{
  "arch": "unet",
  "model": "class-conditioned image diffusion model",
  "dataset": "pictures of board games with random positions, seen at a slant",
  "train_examples": 48750,
  "image_size": 48,
  "horizontal_flip": true,
  "conditioning": "class",
  "objective": "v",
  "cond_dim": 256,
  "targets": ["game"],
  "num_classes": 6,
  "cond_dropout": 0.2,
  "norm": "layernorm",
  "hidden_act": "silu",
  "pixel_unshuffle": 2,
  "widths": [48, 96, 96, 96],
  "blocks_per_level": 2,
  "scale_shift_norm": false,
  "attention": false,
  "upsampling": "nearest_conv",
  "init": "kaiming_normal",
  "residual_init": "none",
  "optimizer": "soap",
  "beta2": 0.95,
  "learning_rate": 0.0015,
  "beta1": 0.9,
  "shampoo_beta": 0.95,
  "eps": 1e-08,
  "precondition_frequency": 25,
  "max_precond_dim": 1024,
  "merge_dims": false,
  "one_sided": false,
  "adamw_lr_other_params": 0.0011,
  "max_grad_norm": 1.0,
  "gradient_centralization": true,
  "max_steps": 6500,
  "batch_size": 512,
  "epochs": 68.3,
  "lr_schedule": "linear",
  "final_lr_fraction": 0.05,
  "warmup_steps": 320,
  "weight_decay": 0.5,
  "adamw_weight_decay_other_params": 0
}
Rows from block 11, named by matrix and row number. Rows with one number belong to one channel. Each number is 500 + 25 x the weight over its row's rms, rounded and kept within 0 to 999. All counts start at 0. Numbers have three digits each. After the name is the row's rms in percent of the matrix's.
# convs0: first 3x3 conv (model.decb.1.1.convs.0.weight, 96x96x3x3), inputs 11-21, a 3x3 kernel for each
# convs1: second 3x3 conv (model.decb.1.1.convs.1.weight, 96x96x3x3, transposed), outputs 11-21, a 3x3 kernel for each
convs0.7 095:500480505460475482536523505504518492463495490491544475508498488463475491537484520501498479463492526492521469471511515544521506456468522499478492477478492484506509495473448564526537482549492509521496513505502488477482509504498519499544514471520521488479515499496514517483505524507575583534504549478
convs0.8 088:511498517515518479482492497515493495507428488506508487503465490497523535493512490487605496588541507535488493498471494438532573519493511504485516536503510494513493450354506537508509496501483529495519529559509523521495540485509459538475523509513504476558581500523531493507472481514502517528511511479
convs0.9 091:522516505517497427496516503524519521524519513508552488480501506483497519504522538463502504501513504534496476515489490481513494500477529512473500508607480490535489512511537481528498525521463453441503530448534491523496497514498481552497480474491508520487507471518505507519499498483550632529516541469
convs0.10 106:490479517473461484477460513508531515465505474503502520504526491528504494489505510492531474475524489481515508533482499484511504500469494517501495491478505508502506478557540481520509517513506528468503502464498491487478458482510513531515486458502509509469461563477488518509469542505441476477490529491
convs0.11 118:504504499493517528497508503500477501473469502506484494480524493523538497501500491498466493501522514495505470504517495497456498508506510509490511500547485494539508500539521535592523486511472496503499482481483507456491488487490525418488505484505504516482501473502509520487479526485518501538495538497
convs0.12 120:497484485535502504492511512490475513483521479485493503473501480487489471504505501502479484517496458470518505502469516494486480491490490496569497493626491495494499506535473490493495515526489522442486497488506496512497512542525512489475502541527481510495469527491502502486514494502519472502496494488
convs0.13 093:506473497508546481536471507509526502575457492516519488541493512505502499543482533538505538486543516497458482464467484492447452456488507503549490488537498484494498515449488489469511493489478485490495503528465494492482513454517534528503485497498532509504481518517487492524476494460484487511485529500
convs0.14 097:487481482515512513493430476505459492542473476491486486510480491487509495503494510534495486476520522524496495518546526512486483503502484500510518510458480513511519441481554407459472496416492502520487525474484531478520503496522505473469475517485469480460516518526463538500489501494480538483491499499
convs0.15 098:530507498480474529495472533490484522507488503493510514521486497498489495508488493472562492502439508487501556518502494487504483489561511494510500501496505489488505489518472491530425481457468507494543511538497458491466527489498486536465525495513503473506491476504476525540492489505544457575482508513
convs0.16 095:498507477530503497493493516519480479514431485515510521500490481517532516494453503485537523447541554487519483525491493508518512547496520515493509501480475515520520520572536478520515489513516508480502521495490511489459494545503508508522471494480481493460468529475499469505477470518505435509507518537
convs0.17 082:497521508469540517495503514485486468491488469484518483499493503492465518524502476534468518583582578538548530491495496522496502513512505494504487489506502512530485488514479452457458503508483495535460481498498504510507537507494524483490515470511466511465499503544538489521498512491522525515486512502
convs0.18 098:501500493482542480523505516500501508523488509479504525488486490534431495527486534488487524503521481533530531480562490432502526455471498524507514488495532489507532491581559500450471523485461461492503533534503524542504488533483539481501495494473527469500553526495574478513481489478486412488488486467
convs0.19 101:475495506539479538494502457520514501457508473511503525502498488502506487489509479473561509454432468517517541535476500466529503520505562519517503489452481498498506503478516524529577518493565491500527480474509503451518495497495508547502480502492498468518494452493508457521485504496485513501494485520
convs0.20 096:526509509484509516514509480524526502499491510483485497500497510487493495504476499516491541488495463509525410509479513534458495504529485483512484514429541501482512526520465398387515561527483500511476527524532508497518514520464455507519517508507489521464476527504461540497509517492495538483500525474
convs0.21 089:471482502502497509485470538507483509464430481505488500514488510434463481508487505501512453497479513497448503541506517503550489504491497498498502539620495502502497476475511487444492506475523505508488464492482503509514497518526497505516490522495508541509528482463490486490520524510492445498505500493
convs0.22 097:503458475517517483502503497470504467470447473491444503501492492529481477486497468474493524536507508481487510479505498496512508513486498495516504508502507497503492527500512538489435504508510532547510531535526483521503529492510516482474520453485488494499536464487457494512498548489490428470516480475
convs0.23 099:491513476469499490503485506481531512492561486486495502529497502512510480536468512536446503585459422512515434498513499459483495506490505503502501504600451510495526493537520504505591488473469509519521468511474510507521427482466467466528464440448511505482494572469532495491493529512498470492514509522
convs0.24 101:526481487497459482515504458502528478502500466478496474474527500498526528535520533534489487495574520483481486485473515479459483498485461516518487519433489527497498477527532547472472519507507504507503510470504522525495510551498538467515509460502500530529504472501509454489509529506517503516489498496
convs0.25 103:467480487515492494527442527514479500513518505483499496496504480524509493500466498473458480399458459468441518488540516495512507506445499506511509505490493507499500504504519490493501521498477488513494532480499521502484503495493506485461500480486536487486516492491528453511507482507484461506480497500
convs0.26 076:494477488488533462500484490487495502488491503476522489523506504480518482497477517509509483478530515505495527505534520491470457501545490507473499492468480492519490499509472509502496538441506508491483523530498483499463493537487495512515499492497496512490479545508522507532485503490512472470468495500
convs0.27 114:501483504512530527503489486498523496498463439497482484502479492489505492507493480504529515520471506523511502493504501490533516503491517489513499497544529478521503490501489511530479487530510497502509477497520489510479514513498476516495524492499494495492494537503480526525500479506490470435502482538
convs0.28 100:512495506489525459510493514548485509502470539498515500485481487525496535515477494490470497495452481530469468503482527513469469491510481520485504496574499511528508497452468482612484477452491526519503516558485491539492484456497494455521479471500492541462482511478494552465493492502467359498505479481
convs0.29 101:473480506477423545462497514498481488513492514500526500515551485489517499494510486518492513499446460525511510512498480519539482503510452504525503501430521501525516543520522486491510480453498469511482535480527516511531494524494533472490458461510503473483473552502520513522510522492509540458472494489
convs0.30 098:510467502471495495529475501499498495480461509508494527499508512510487506531484499454486499463448491567461464490497536482489509511540508513505509526480497503433520531498528570483479557501507484500499462558530489587503478523495473471508490499478523489479475484543495543528500492508508476466513518535
convs0.31 093:512479541478510513526523513524470522494521485506488517511512493478485489509524506510524465486498549504438486501510491500492555520522460492499491472527499508482513492481531513466419539490491484543522552443487460533516536510486439524484459457476511497519471449495520503497487521524509429486492517477
convs0.32 099:493509485534497475524503490487502517516497541517497525525518523513509492522467504510513529565469501479525484506515479468560476481505494484520492506526513522529477500524494499481474516533476472529489521536522480480482501490490494438497525518461515472510515509487507531540484516480538603545513573497
convs0.33 097:495500505508491496475501499527509513489537486528569519489514499545520499509553515516534492543450526472517526526508500518495456481492520505511515505412537495465526503518535483511595536560528519497525532486528468502507504504478469529496493531489522514481510563503466501508508544496527594557523588516
convs0.34 111:485496527553597498509492514512472541517451515511538494506484510471509489509478533507529476482486520444490530472482453508521463507474486487516473533518491481517488508524533458458512472492500512504499464490512499500491518516510484557502522506518511528493485504489501464476495539518493560527508513494
convs0.35 102:487459494506527466481464477498480518488462472498498481522495510477535491501496507489505469476540502489482473481509521465440505502518535517498516482441478514463512492459561498605472482509512522483517520456530514499529480481490485514509500523457511482515578485502488492540487555508521631534520604502
convs0.36 109:508534485523495519498514488498499499499487505480515492495509504498504482504467505471494513527531487525531482496510474482477481474476489492518489488492515516510498499431503447326387494427433504482499516532477527536518518529505505453495489520503494501492524449545508494475496491481499541523506504473
convs0.37 092:513533533488533450492509529518486492526481502506513507501474522511467490509490484457463450492519503486459508500501462464543500494479508492475486520476487522492514466494472509511440504475493519486477502514560535508499501465487522490490489523467485498493512482518475429523519533496508482535508485489
convs0.38 096:499502487511529493486481470490496499493463468497495497524499516490513480519488494511491488517439507530477448481528506503458523505479493496493491488539491506519499491499549482457412490476554506493490534498463522438537508496523506484476478473523471491483536470469534456528527481509494527516507495479
convs0.39 099:444457501563552490451490532497479500497499480517495500489489496513477485503503509513508475524534560531549519528501511462484485513511499504508510510487493504514498484525521489531519486499504492509494511475513510500518518520498495472497499506488482472475469498549500521491503502501555444471492480502
convs0.40 102:537517467518478493502520503519468495500500493466512490515504483487475505478490486500488510550506550503541534492502509501519466524519527501506501518512490508504516503534472502464491499475496500493501504479477473517518507517515506485509494545509493499518578500494523538517537507492498470493474486487
convs0.41 089:522506498498486497496467503512516491524508511495482502487492507528520493492544491536516518505575489540497524532503505541491470492499495504504504499486468476482497554543455480491491519501480503534488523460493534515479485495544505447522536512483505519488486554513523508504505512471512553509501475483
convs0.42 082:506495478522567480491469504510531497518516515501502473498493518518508489546512538507480514513463481519496496500551513504409511493503499490503481499527501483503511499495480515519441501531486479498497462435483505512499503456508465531490523480486513512504517508483480499504499479494518567523498517489
convs0.43 102:477523474518549508506474515532474506507473504505476507476468510472496500514515530526497497494554484507506513489470500500468466493467479516490488488525490484494488490520508466451539498537488502455502458493527529489494507513507516494494512500506495484504525487495526534507510482523500485477502519519
convs0.44 093:522535475495485536471521552505490486479507508479468482526485504510497499512484517510488497496542525541529532479515515495481485515539494504503493517509499513487501487504480491474495538534517487502529488451520486504462473516543544493502513513507472515501514521497493496507501495486508537553494486536
convs0.45 095:491531510489474487528509517493485515481525557488475513512500521489490519521509481514517502491493470419524493477490501540521501527510469499510507513453490510498502534528487567509462494543518538475529482481544512471495467516535480517500477456504475514490468552478482500497484493487464547489506489490
convs0.46 095:503482517511447497480516490479479506516470515489516508511491468508500510514521515499497478469390521516453488475558476478523492489486534493494487538485491504498486511496506511471461477495492478483487507490482482513500496509487550509503503499484512542488537476495495479486515523495531440531522505523
convs0.47 101:511524510508497480488543502502519510484508471470543494495493493490498500512496492449443542531328410580521379523467494463543507487533476526489498503497497492509491503541511470505533493500513518496470522517500458450511483491499502515488514483519509493479563448496512521477504512490511467530489486502
convs0.48 093:500506485506549542499490475500494503510484488486500501485498510500509494497515475523503495520516540512543523499525515505500505501492490488516508542471477498528504483448449513491521504525497481520520493501438487554505512489470480510483512503509486538515538534495493479532492478505513527529508494510
convs0.49 113:491492483490413496497494485511526507486520491491511496486496500498520491522467494515488513515506504493508508507520485487511508513494502504496504512387478488488495513486569535519576512528504502497525483553490514459493497538494492427530523531514516495511498549488519490496484522507521562534494524492
convs0.50 103:502512502515457452481499510479493500500459459486483478517499482480484476517507492522501483564443444490499476480500489479570516507505506500486511518557522503502518534478537519467457480505527497510512517481538516512498512504526514421478483504472520512505519473509520480475524492490506436450503482521
convs0.51 098:479487497483536525494498496509471499502518494494504507488513474491482479505490481526513503537480517499507463530509509529509500489524538497501505522527490485532519466527457443575458492511466490469513500541482513501502480516525472505486518533499486483496512538471486478494488464497491445498501499488
convs0.52 092:475520513519502467498538535516533497514460501484461466497487492507465502494464517484483524450545463479469544503497507505541496491510496497490494529450494502496501480477548464565433486464463503510489481503534494505489521472526504417529515481533509465523521494508515456482491542488492436474502485480
convs0.53 092:511497529495505456518492489498507493533512504492482487482489492505507494497519512523514510521455469509528472516490535483488491506508484510501498524483498497506511477499501460549481517531489466483493511491507495495475482532479485554521499504497535471502525479433505513507494450504500595502493483511
convs0.54 094:481518492529516521529511528486467506498508501510471504500530481512481505513512492467524487477454517489458496510495512570525521453492515494508506503494488521503484541507456517472473476517493517486478535494522541491495494504496474480494502509515481516502467480498473487501510495488490536537498490516
convs0.55 130:519476498511453487508489493531510501472526489505482501488488490487477499494495494521487505506516500496503487494458515486524484489520495518510518474232512514471516450442511513525519531507507499500492516461515533525501489457522510500501492481497512524504515524485494502504514517496500473497494466517
convs0.56 102:498471501475458496475477493514501490500449487480446507504481492487508491500501495408556522443443519481486463479537513498455529528492507508504510510485505491508513528493521509479508504548485504481499503478481476496472507478484476542459485470481518457531495447494442587473496497513496502474503499484
convs0.57 111:540490532500480480495499476503491492473505475500486488493494501474475461502475498507471486548461535510514502493486490532497497524494520471499480482491492483499492453331397523461487500523495493509490496492463536495531527416522534477524525509502498455481497478527513495506501513522526487495480518500
convs0.58 096:493484537463493469518506520514475507523483494502508511511503513500522495492501495458488512453479526497477497520505516466519495480510452499483519503520490501493490486531541468569548488480511511505497501573519493514498489537489498505486495498482472470514489535501546486502515554471523453495476466501
convs0.59 100:514495469487505531496500482491496493488526488479489503521479508483509501502503519523509548462493520527516489505495506443534485529501508491502496500497468496502523467460441458521545506512502486481510498481502447509500488519475506495500505536499504491502538474485496547489525409501534453532513478509
convs0.60 106:495497500467501488496452489522496498497522515518497485501483484495490490489503467441511516438325490496415401506499499500498486519538525502487500508505498510503509498552483492469500484537483514477502578526529508562534532472528470470502503536497526463518515459523542486487493510482483461560513506498
convs0.61 097:522518489456488552545487476518503494475465517502525513497494485487475519520515484500488499516522521484526518480525493550562497488528503500501498513494495502502499503508512507514485511511508471498516475495469515491489492526505501490481500543509528516509527542512514515511500518504489444489499480511
convs0.62 084:499478518512574527505521484471504481519516483463524481457511471576590566496508491501510470464558473480519471469499521515523532498483504483479485499559505494520498483464566523427485490506512517493487486516510506451496517523504536455541517489507500520477513510475503510496501494482490493540507456509
convs0.63 092:470472522474513504517489516504488479499476486520497496486507466489511483506512489508470533509480504463553484515460478532543530532519476490517504485480507504490494466536468546530598511514477522468465511464479488494499521481527523525532502495515506514483477490504494547498503504498505475468513500499
convs0.64 094:507489527493494448542488485519476492489551539499468487505500490493539493508468521489525509518429482446586520488492504495482508494500478503514502489553504509498504492548486490511498527514473465499477453470491473502500500520496478537465492509488505516518452594546496497486515458467513486470512484474
convs0.65 104:505478496491512504529498499519505512483473511507519507479497500468491487498517496446549498432514569503467527532448516508536501511503518519523499494500488506508501501501480509493478485499500465476458483481456508502480503465502485469515500506503496525495463525524495511509477489482501510465494468485
convs0.66 110:490469532505452541467505486514493507511486502505511499505515489509485513503504488530404403533522398544541504502493530512508488493501492512490513501494493501509503498600472494486436514515535514546545485496528502478496515499521480533510526492492504504502532477524508538505452497480490498495492513509
convs0.67 097:511498523525601498492518476504484491479434501500454486509480505520537516495517511516489482476554498457504474491481520460508502507500462503501488507502500507530481487490521498439419511521494499503493516503450471471461508501501482530502455551501498514471548445499512492469493492509480490530517464509
convs0.68 092:507528501507487496479474483507506494490465494497500478505492481518487513493514483499504520517466517502498526479451501521501497494525484506516504488421518517458515453463379476547542462441463493517486517540508542551534499499523525506457541565509491509518506510528473522545466495501524445436513442492
convs0.69 101:521490511488528490502504500503471502489500488513509510484499491498494480491494501519507534523513540519545570499518510502499523485557512506490504511508486508495486526504531499541466484519514489504504471494511525520504518515496526537510514556509518500507516547534549472493518466493484464503489472500
convs0.70 103:504531486495458479503483523509564498484524473508531506494495504494511509511483486509467523525549446481504500506434485516490518502512454502484491506536518487517496511463444529459550501496511498512477510501531529484502489477459515536457516482528497519501466500502493499514514511515500496479477510490
convs1.7 085:525495485559449518499524560504499484499451509477479501478488494454481498503480496480525441532518500528499511500546514512473482513516490497538537511531501514517508538509526523558523511446515500514509494542515475494458507514501487493502507496485499492494525500505510493499537534463510478528498524505
convs1.8 119:536468491533578491505535502507498486543499489541504484523507513448498515508510505484465487487417504519457500497485490471522499501534505502514500468526537505483473512501485535508463494497500514522522585486497502469496527486481510549490495564523496507469537407532547564465533489523484499514516507494
convs1.9 099:494493505490486511471495505484520483515520498512474505500506518534512505515488483477517484481508450494481506477421476512502492492496536478473497525535428483468488477469497496579478493491463510499535467506526488508520507487470475472518519495499501514499519517486478443503503486498526497511492494540
convs1.10 102:523507516481503523490484501480502514503445439516521515511490497510466474497518498499493485478550484507542518513485519497493499496485486480503504505509507515531515504454518506510483509489496487488520502471499501473486508476517515535418500481478492488481452460507493483537504492509517477458504468522
convs1.11 096:507473508499447492494482506501536496503507504490494504493481502506484487483504493517550525517479474509471496502500509537530504489511479516473477521389494517525501504489511497533519515484501526525498477477547488482486506506509524418493481524512504530504486629496482505509507510498484502484511503496
convs1.12 118:500491501501418479500478482495491486497497501505440535486489502513493461506500510510492509519571472509419466513491503503555491492523487512519503484502446506485473495517508495573518487434488505499495500451498525487509513512493510492500494475504501504518501480550526487477493487505505542489501530454
convs1.13 087:505532546509404519496459480470488495489482540509517485492485484529436470490522494497520548484503503487549479506458484519542526516550483482545488532531521541533534487504522526484506519488517505511513504503528523529508489511495526473492465461462498465487547487506479517522481491507476579511511551502
convs1.14 121:483520471491481553463512550495481499488476567503522505504511550500544495532512505512526461491450490523470499519508513518475516481485512503513486505465496518517491509545464524508475532500482509507486522498544512541521530489479517522540513519486486447519468519465474474491493491494484519559482522500
convs1.15 102:529506468495507491509480515474428485503433538538478479501515523537524517496485520541479461537507529482513502478521499467522461516506469512474496514491471454518509518495502500511534465490490500489486541388498490532507493490464500497474504481503489533521446588509508497483513464495482512511478518494
convs1.16 102:518444493527444471499494466552531521506576510520491498497510495516501496542492526499495512511428511490484532490504511512537492476436462521495489513528476495453464505533500463443528489546522473506489436496500461503515490516521494465455465527496480505526496516517519491479494484512474425513517565502
convs1.17 121:519538488522438468509444494515515496539493514484495515519519491507522507495497510486485489465483525496508488537530524516521489513474520501512506459494507473513512513497493494432525469461528491455511472498505495491494493480533529476487515437495495492519524441484484466498486493491479505526517531528
convs1.18 099:517521515516559537535513510480532521458516524506520503498521500473469547503498512475496516466528482477462517526532496471508525507524506522500487483557477497468491507471512528528475523477507472506504463584468496479496480537504482517519509522496517496517490494510513510500497508524546528518498514512
convs1.19 098:487507491465481507501542504518531529502500463508462474510497500515486494474495492532554509441477489484524481540537556477452476520496515484548471465446491478493503492488499527506539506472500504516517459492478487531476503488497503520507521471504494504461486513488480521490498519494495474506507518517
convs1.20 089:506517538505488564490489482492499522483532501490504505499510520506416479484447494506492503512507533460473495453545493477494517470534478492501500471465496528491495517512503503510533500497486476493504523457503520521478503515550526491527507495501519543508474496562508499532545513530579427520503501502
convs1.21 091:478448504516523497504494509478492487480520523485480466502488515458483516503492515518481518497501533505475502494502514484551502521550506470437480439468469486466482532487517508466497515507518513491489521439543475480472497495482496474499491540486546547515506494475509500513515520479485590496522495492
convs1.22 094:543496497492459473494490546513495525484522558510508511456517527479508518498450485496471533520474494482505509461436473526403453483507510503506494517493490540511492485487503457427524507503511495482489483479507486513499488506469524443476511509523469496489494503523490496486501484510496526511491462497
convs1.23 098:495490508450497459491511488502527481546504490512551488511495487503584478508520483470495485514470526487487461505518500456588481497486514490525539488514514498509529485498475486561453507528471504470481473493451489455499502494481448497457503507508517531478606460461512545471500507487487525470488494498
convs1.24 091:515472492500567498468521511492468511518497493490490497479481489465459481481475470561495517500464540509466485515500506524495513505487500482534491477564505485443515499506508498480540483494534504465492503499469498517495475486506533492484491453504482467510489511543513484530511455498472506515497489546
convs1.25 092:493495526483488512487486514519496473514472525468525498530517469550459540498485547507522465453521431485449515485478458447467547506495498500509508515519491514503477465485489512492448468518476505545479486537463530528460495493527514491568495524525489508497500506502478544488496491467522503491525513487
convs1.26 078:515515501506513531499491497509448501502486489481518460503547524487585506520523501526531488558575516520508499526523481477477521490472494518539482534457499486514472541497501510505529505519496530540511536524514513519490526519491541484533505518486502482477467481525510509487498486481488453474451503487
convs1.27 089:514499505524456470504533500506539512494562505491523513475518476478440508494505481491555523462498517474468488499471494515540527496493508498483479480549486516524504514479505522489468541563483516474516485466512513496503523531494511445496459480473494514479496512487473495487485548498523477528515528497
convs1.28 105:502489495507483519496528509501487510471491477492483525516508471510511532483515525512513505513428530513542534479485474507490516488505489506534485517472483516486502499550513518442507517532506511448478499575491523472478519477477481584467481539534491487490496421535532487524503525536517502540468513496
convs1.29 095:526464514533474494529484481519492494465515463508484484469514480488490508495503487477488449475491514492515482481442500497532504516514515488522500470475487491498495511554494505527511485507474514512472470483518463487503487520492494501470485478504496486518505530481518485471480504482503481493502511479
convs1.30 091:501549527534478519486504490487477490512482504483468507489510465541517532493546496530470471509492505497489490538496505512510522492513513492501534479470488492505498509496489559454479499502483511531473484429521490503480507594483524478467498472525456501541494447546506489520494529492462470532490499504
convs1.31 085:492517497507553503473497513488525472516470515490482479475479482448513483444494494481474449534480467520509494523480474489443478503494512493520520486473530514484466477480507486522488478474479514547531494521482534498512500470518528501518563514483451479525476486486514528475503484492545533489492480532
convs1.32 084:535525507487384469494433479473503500539513495536555467506509513488532490515545518549491531542509474457529495515475517514529455520495508499526489491517512479483525476499480510506504524535484482487509491577472453497506510516501501497512508485507440465501461533496481504514512511541496444506551527510
convs1.33 095:468471484501595488485543505525495476510475521510498497529469493517510504510518513484501532466482474502509467508482497470487523483480474515521521525529502507482501466536536511483486484517489505516506484510513515476506530529502469538484516529523514508482524473503508509504486455476492453466497493483
convs1.34 078:503525511517470503532511519501492514471500471509465495491497487538420518485517493493510508474504497503521528499523489480523481477499506494499487483445478473486457500527483512459498536508480532525519509599516528494507504495458528494511482515494511485507537491481484555475499506501513487565502496504
convs1.35 089:494482518511410505514467498469571465527570539464539502499476511496439459491488531480543500483573501504510478469506511491463523482461514510446527464498489473496491564514504495547493510533504492517486495504509519490479536516515523563519515529502469486505451599546516507492486503475488453478494468489
convs1.36 081:536513489497540475494502510496496493491478530490486507520487504554492508490519491507502523487495455513516511503486469521495464458481522492501508487531476508506483492483498595571545542528469511488515494488534507506500490440521492436491525532520507503475515581475488510484517512500476456483502509507
convs1.37 093:484504488464525480473496457475506528544541496515484538510480507517458515522471507462497506469481554493489453487493486526524545469463492516479494484473540522513491506518468517544511518496506474487458535542479518518480517439528506472524493488524510537467501474507498481488487481510486491492497504494
convs1.38 085:478505480498485527459487521537477488489541444491507490483474518536497503516535490494550523484532529503487508533513506503523534506512493546516463520523481504470498500492505533522502509507532501487482511444497514503474532467488482447511474481504530535480476502515507504482517490512474483490506495526
convs1.39 110:518530470546477450505477481516503476507450473509496501488479500488529561484531506515501519514506495492557494480518523531532454506501504506489484510523498460472503483463506496543484497501492491521506510472482492496506507486474445528533517510523520536515524527504512493499515477479495467498489523502
convs1.40 106:495530519483491502497457475496532493514453471495486469504484482505506464501508489488490530481503472510543504499527504510505503532515455496503488484526497494476494495513473528505509487534504505496503479498453500535495495480470487473488500560517495507505484545529444523530501522490492512508492493480
convs1.41 100:508521489488473499495516486509515506498481487493490463514491500521514504523489572478522473478507513513482541514515521513520541512517480527487538505497529492494456496518491506513550546530558496487517510448488481496486500533472522469476476532498490483510483535509471535496493443485470467519517508533
convs1.42 088:502533476509483484485533527508542512475516483516486494501494492519456489511520513466501513533519505490453534485509525509451521503465482480420493499500512499530504517454463445482491451518494480487494519515505534488498500482509502579560513510505518503490506471493528499514513453527499548483475479501
convs1.43 089:510521523495482486493539520523536523514499490505512496508494489462491484490492522473485500518444532508464490467453521465527545483495498513509535476531529488520530494494467534512515486570514472516516467476526521516485517522481520554511490491476505519480458513472491540530517488477506518459482491506
convs1.44 111:477524499535488505471536526482522486514485487474508503507488488494577499515492471467462490503564474523461516491514487490484461497513523485547515514490488512508504493457494500522484552504490520530517483496499508533474483502499516495495505492493546512542512517518492497514503511496536483466480518527
convs1.45 101:503503465495473456510494511474478501521478492506459517510496531503510509474527495506523502516450515499444503505477465507464503472505550534526507479520493492499495501468455571501518492486480491477497474460520528482499499475512553535490480545502512498501555503476552490476500513517498522468507480504
convs1.46 127:498511509483522496514485503490501518472457492493518512466497518469445510492505498517481515529498424500504495479431503480551552558517507527481502484462498491488506515490524545561510507515511494495495489496507496485484514557515509530512519521503496482492485529445493519516475521512470463483497461482
convs1.47 104:483500519486456530512491514498517519487489482502478490489515499498489507509477529488478519465551532499525516505509501518466483508476502523468498522488505506555478497491466467504474486499500528494500490524435486547494511529485505556528476447547501480484510548500489546516506480535510492503520514471
convs1.48 102:502483509499507464525456497499499497500488496480477516482485525513460534488519480508515487521392522498531498477531489539478500502528507518520498470515519513483506495478501543565497486511498499544506484542512513506530518506510534486490482477494471463514509457494508485494543511510507496510484495492
convs1.49 088:491510493501488487513500504499526495498549530500538521509523510485505496501509501493486529506523520499513496485462502475467504502485496488500506487544522517545515511495484469482479509551519490510499457568502499519505495504501449560478506500515511539509508521489511526490522498488502525471511502504
convs1.50 099:506488503403523454511502486505479500469495513500513487480473524521533519514509503517548529465450483526509514498494520481522496494513479523488498519513468499545486511514505527436537495458515487482480568516510511456499500496502491501469511491515529493512498476506471477483497465519468445489507508486
convs1.51 100:534494491480595480520487518484469461536493476518506514534495490519545546508511516497495476467548474487471453501471483462429555491535522486468500498514490485518488514514508518482500481497501503507486559509520506475498521522514529585530486511515478500515484529541531522531521502504520524516484479509
convs1.52 117:498523499502495495512551504526464493486518481512494491503506487493480523478537498497517490513478486501480470483553467546494484508484530473499526472543537511513516518495513513558442535514475538568483490492517516533509491536478476521450479475520504483469487541452479453466501540505531458508503464503
convs1.53 124:467525481520423502475524492493537525514529504484444483482524497475550497509476496505468516513548542520504512517469510486485467474503487509542500533517495504453501470465482518475503528523494517534499471540493482543508520539518516465502492476518508498480552523506494482481504494504490504524513524492
convs1.54 080:501529554521508517490489491496505493524490488508479520480506491451503534486508504530517504519469520527497533472496542525511533526515491485513477516467501486489496491479501506452510488516498514498504535491572511487511502524499483457517505524522532510541515538502508555572483491525510556488511506501
convs1.55 103:503472492484529464502486490495503510487623511508526514506508521523525529508531498496531523498477473487468519514481491515525487496496493495496473495375472495473493493504487478501476502530471506479482513471476507499492493466495488388476486481497505488505525531502498499491500534539510503523504492513
convs1.56 110:536515478521429533467525534519511502537441519471506510506503527505548466506475477521458539484489476471471452513521478537415502479508502500503515477504492518510502507451468518431559501531521517422513464510531492541490521542482518461530487485535504460495537479481474537499500497493481478517508541493
convs1.57 095:507487495528470490518532518457463507529572527511475522509487519529499491499486459519518493440421501515542559500491492521485554507529538490499471502550502501459499513493530458489521508560493491481491476498498477505500488526491463425480518552490486514524494483536472499523511495513498461498552498520
convs1.58 109:495527542505535523495511524507525494501460480505525510464492482506446498503510527484503496507495483495505470511481493467478573493484509510542504525539531492500495501480485514516562496471523515528482462507519494500508505556553474483504505478504510463510543473494482500533498515530482510477524521471
convs1.59 101:506493515509549490497472482495493518492530478495464504512516518486508547498544513491462520483517503490529528496512497506399523444467472473519514520524481522520492470507475502492514497500527502501501520454503513458494456456514518484524466508474482495522458544511508476533503470530490526513500521515
convs1.60 103:496465516482487488504486534476476511459476499495510509506498495515490446513480488527491562484484468515485484473467501477486506508493506500490501502542476515508521504513504514511518495502523510500498494571489488547514508516552495435520462431489493498511485491519493496486502512514479506476499519515
convs1.61 106:490508503512539490492472492520487503489454491500491494473505508531467511498512499499504470502530524499499510503472480504481519506497489492434492508566509499486495493484497515514484513506520489547508478501546502493502486502526507465446495509490512509490524537490470509510512508520528506481499504486
convs1.62 076:506477496532421526519551529537503486475493494491501482513535512537608503496532463520453537443466463507475525510518481499517499509486483497498542481445511451487521502508484562504490527519522500520472503485488501468495515494519498551488476502507505524529500484547459457491507500499493515478500475510
convs1.63 108:502557510524516482497459505520519500484490475457499458512518501519500520516475514522467502512461519462512479494509479477428473515497491553491516454504510500496513475501467509446493521542470511515513522495487491510493515492502523513487509487502490468490533444484482509472515468478495402461522508488
convs1.64 112:522521488535407521530538460508525515530486530479467507483502489520457510510478467492498510497519543467519557500487499512525496519517513500496465506512484514536533510497501473462521503524528485485515484530454504466493527497532532553509508508483494468488486396556506496451524526502544513496514477480
convs1.65 107:511518508496543484527472577509503517504516524467496476519507499501555491529461512505545496514549511502518526505524512462431512460499455535500532526506495521525525486521486481478482482482512512495507535505530504568480511484491498487505461452461504496480475463504467432565490503492461537463478501514
convs1.66 115:520500518523546503491472509504506495482572540509523500514512524508527513525514546505487524486504532489558533501515492539485519528526490506499520471552470490446490505504508493487507471478484516502461515470494483468457495514486526515534533604507514504482493493499514500491508509500530501497452464477
convs1.67 088:483514520507498485526506514507483494472553503524502501494537461526478532472498479485515499466502528492489538511518499500476459522519484481487522524474454493499500518483509494530493486505486514517490479604516505562476535425499482493531495493508515491467533495490477515472502462495464451520490509496
convs1.68 096:471512459492415502502497503521515499460495526499504493492484452482431515491508496493459480486524520489463504494481485503474494492484516485498474491481495505472519491463492447472512492506475470492464507513506481489488511421515502536495485516496538518505537443496503538471490446507500523495491465478
convs1.69 102:494509522505567543525559506496502508500531494489479481485510501479482508477505496518513497513504509506529499475485507490484529486515496477489475509477490511477515478514477493496510478444496505494515504512498490471489490505480472524482497456496488511484523474479518488500482502493516537510503502467
convs1.70 118:494479507533436571488457499513515511469472553497488459491511530502510466472551509496532518549426512530542526489503507491533475524449455514500495507498501524534498506479516514543547472503505489514496500496479496527502504478518493501487492524478518513508509446492491508530506511516502536490486492490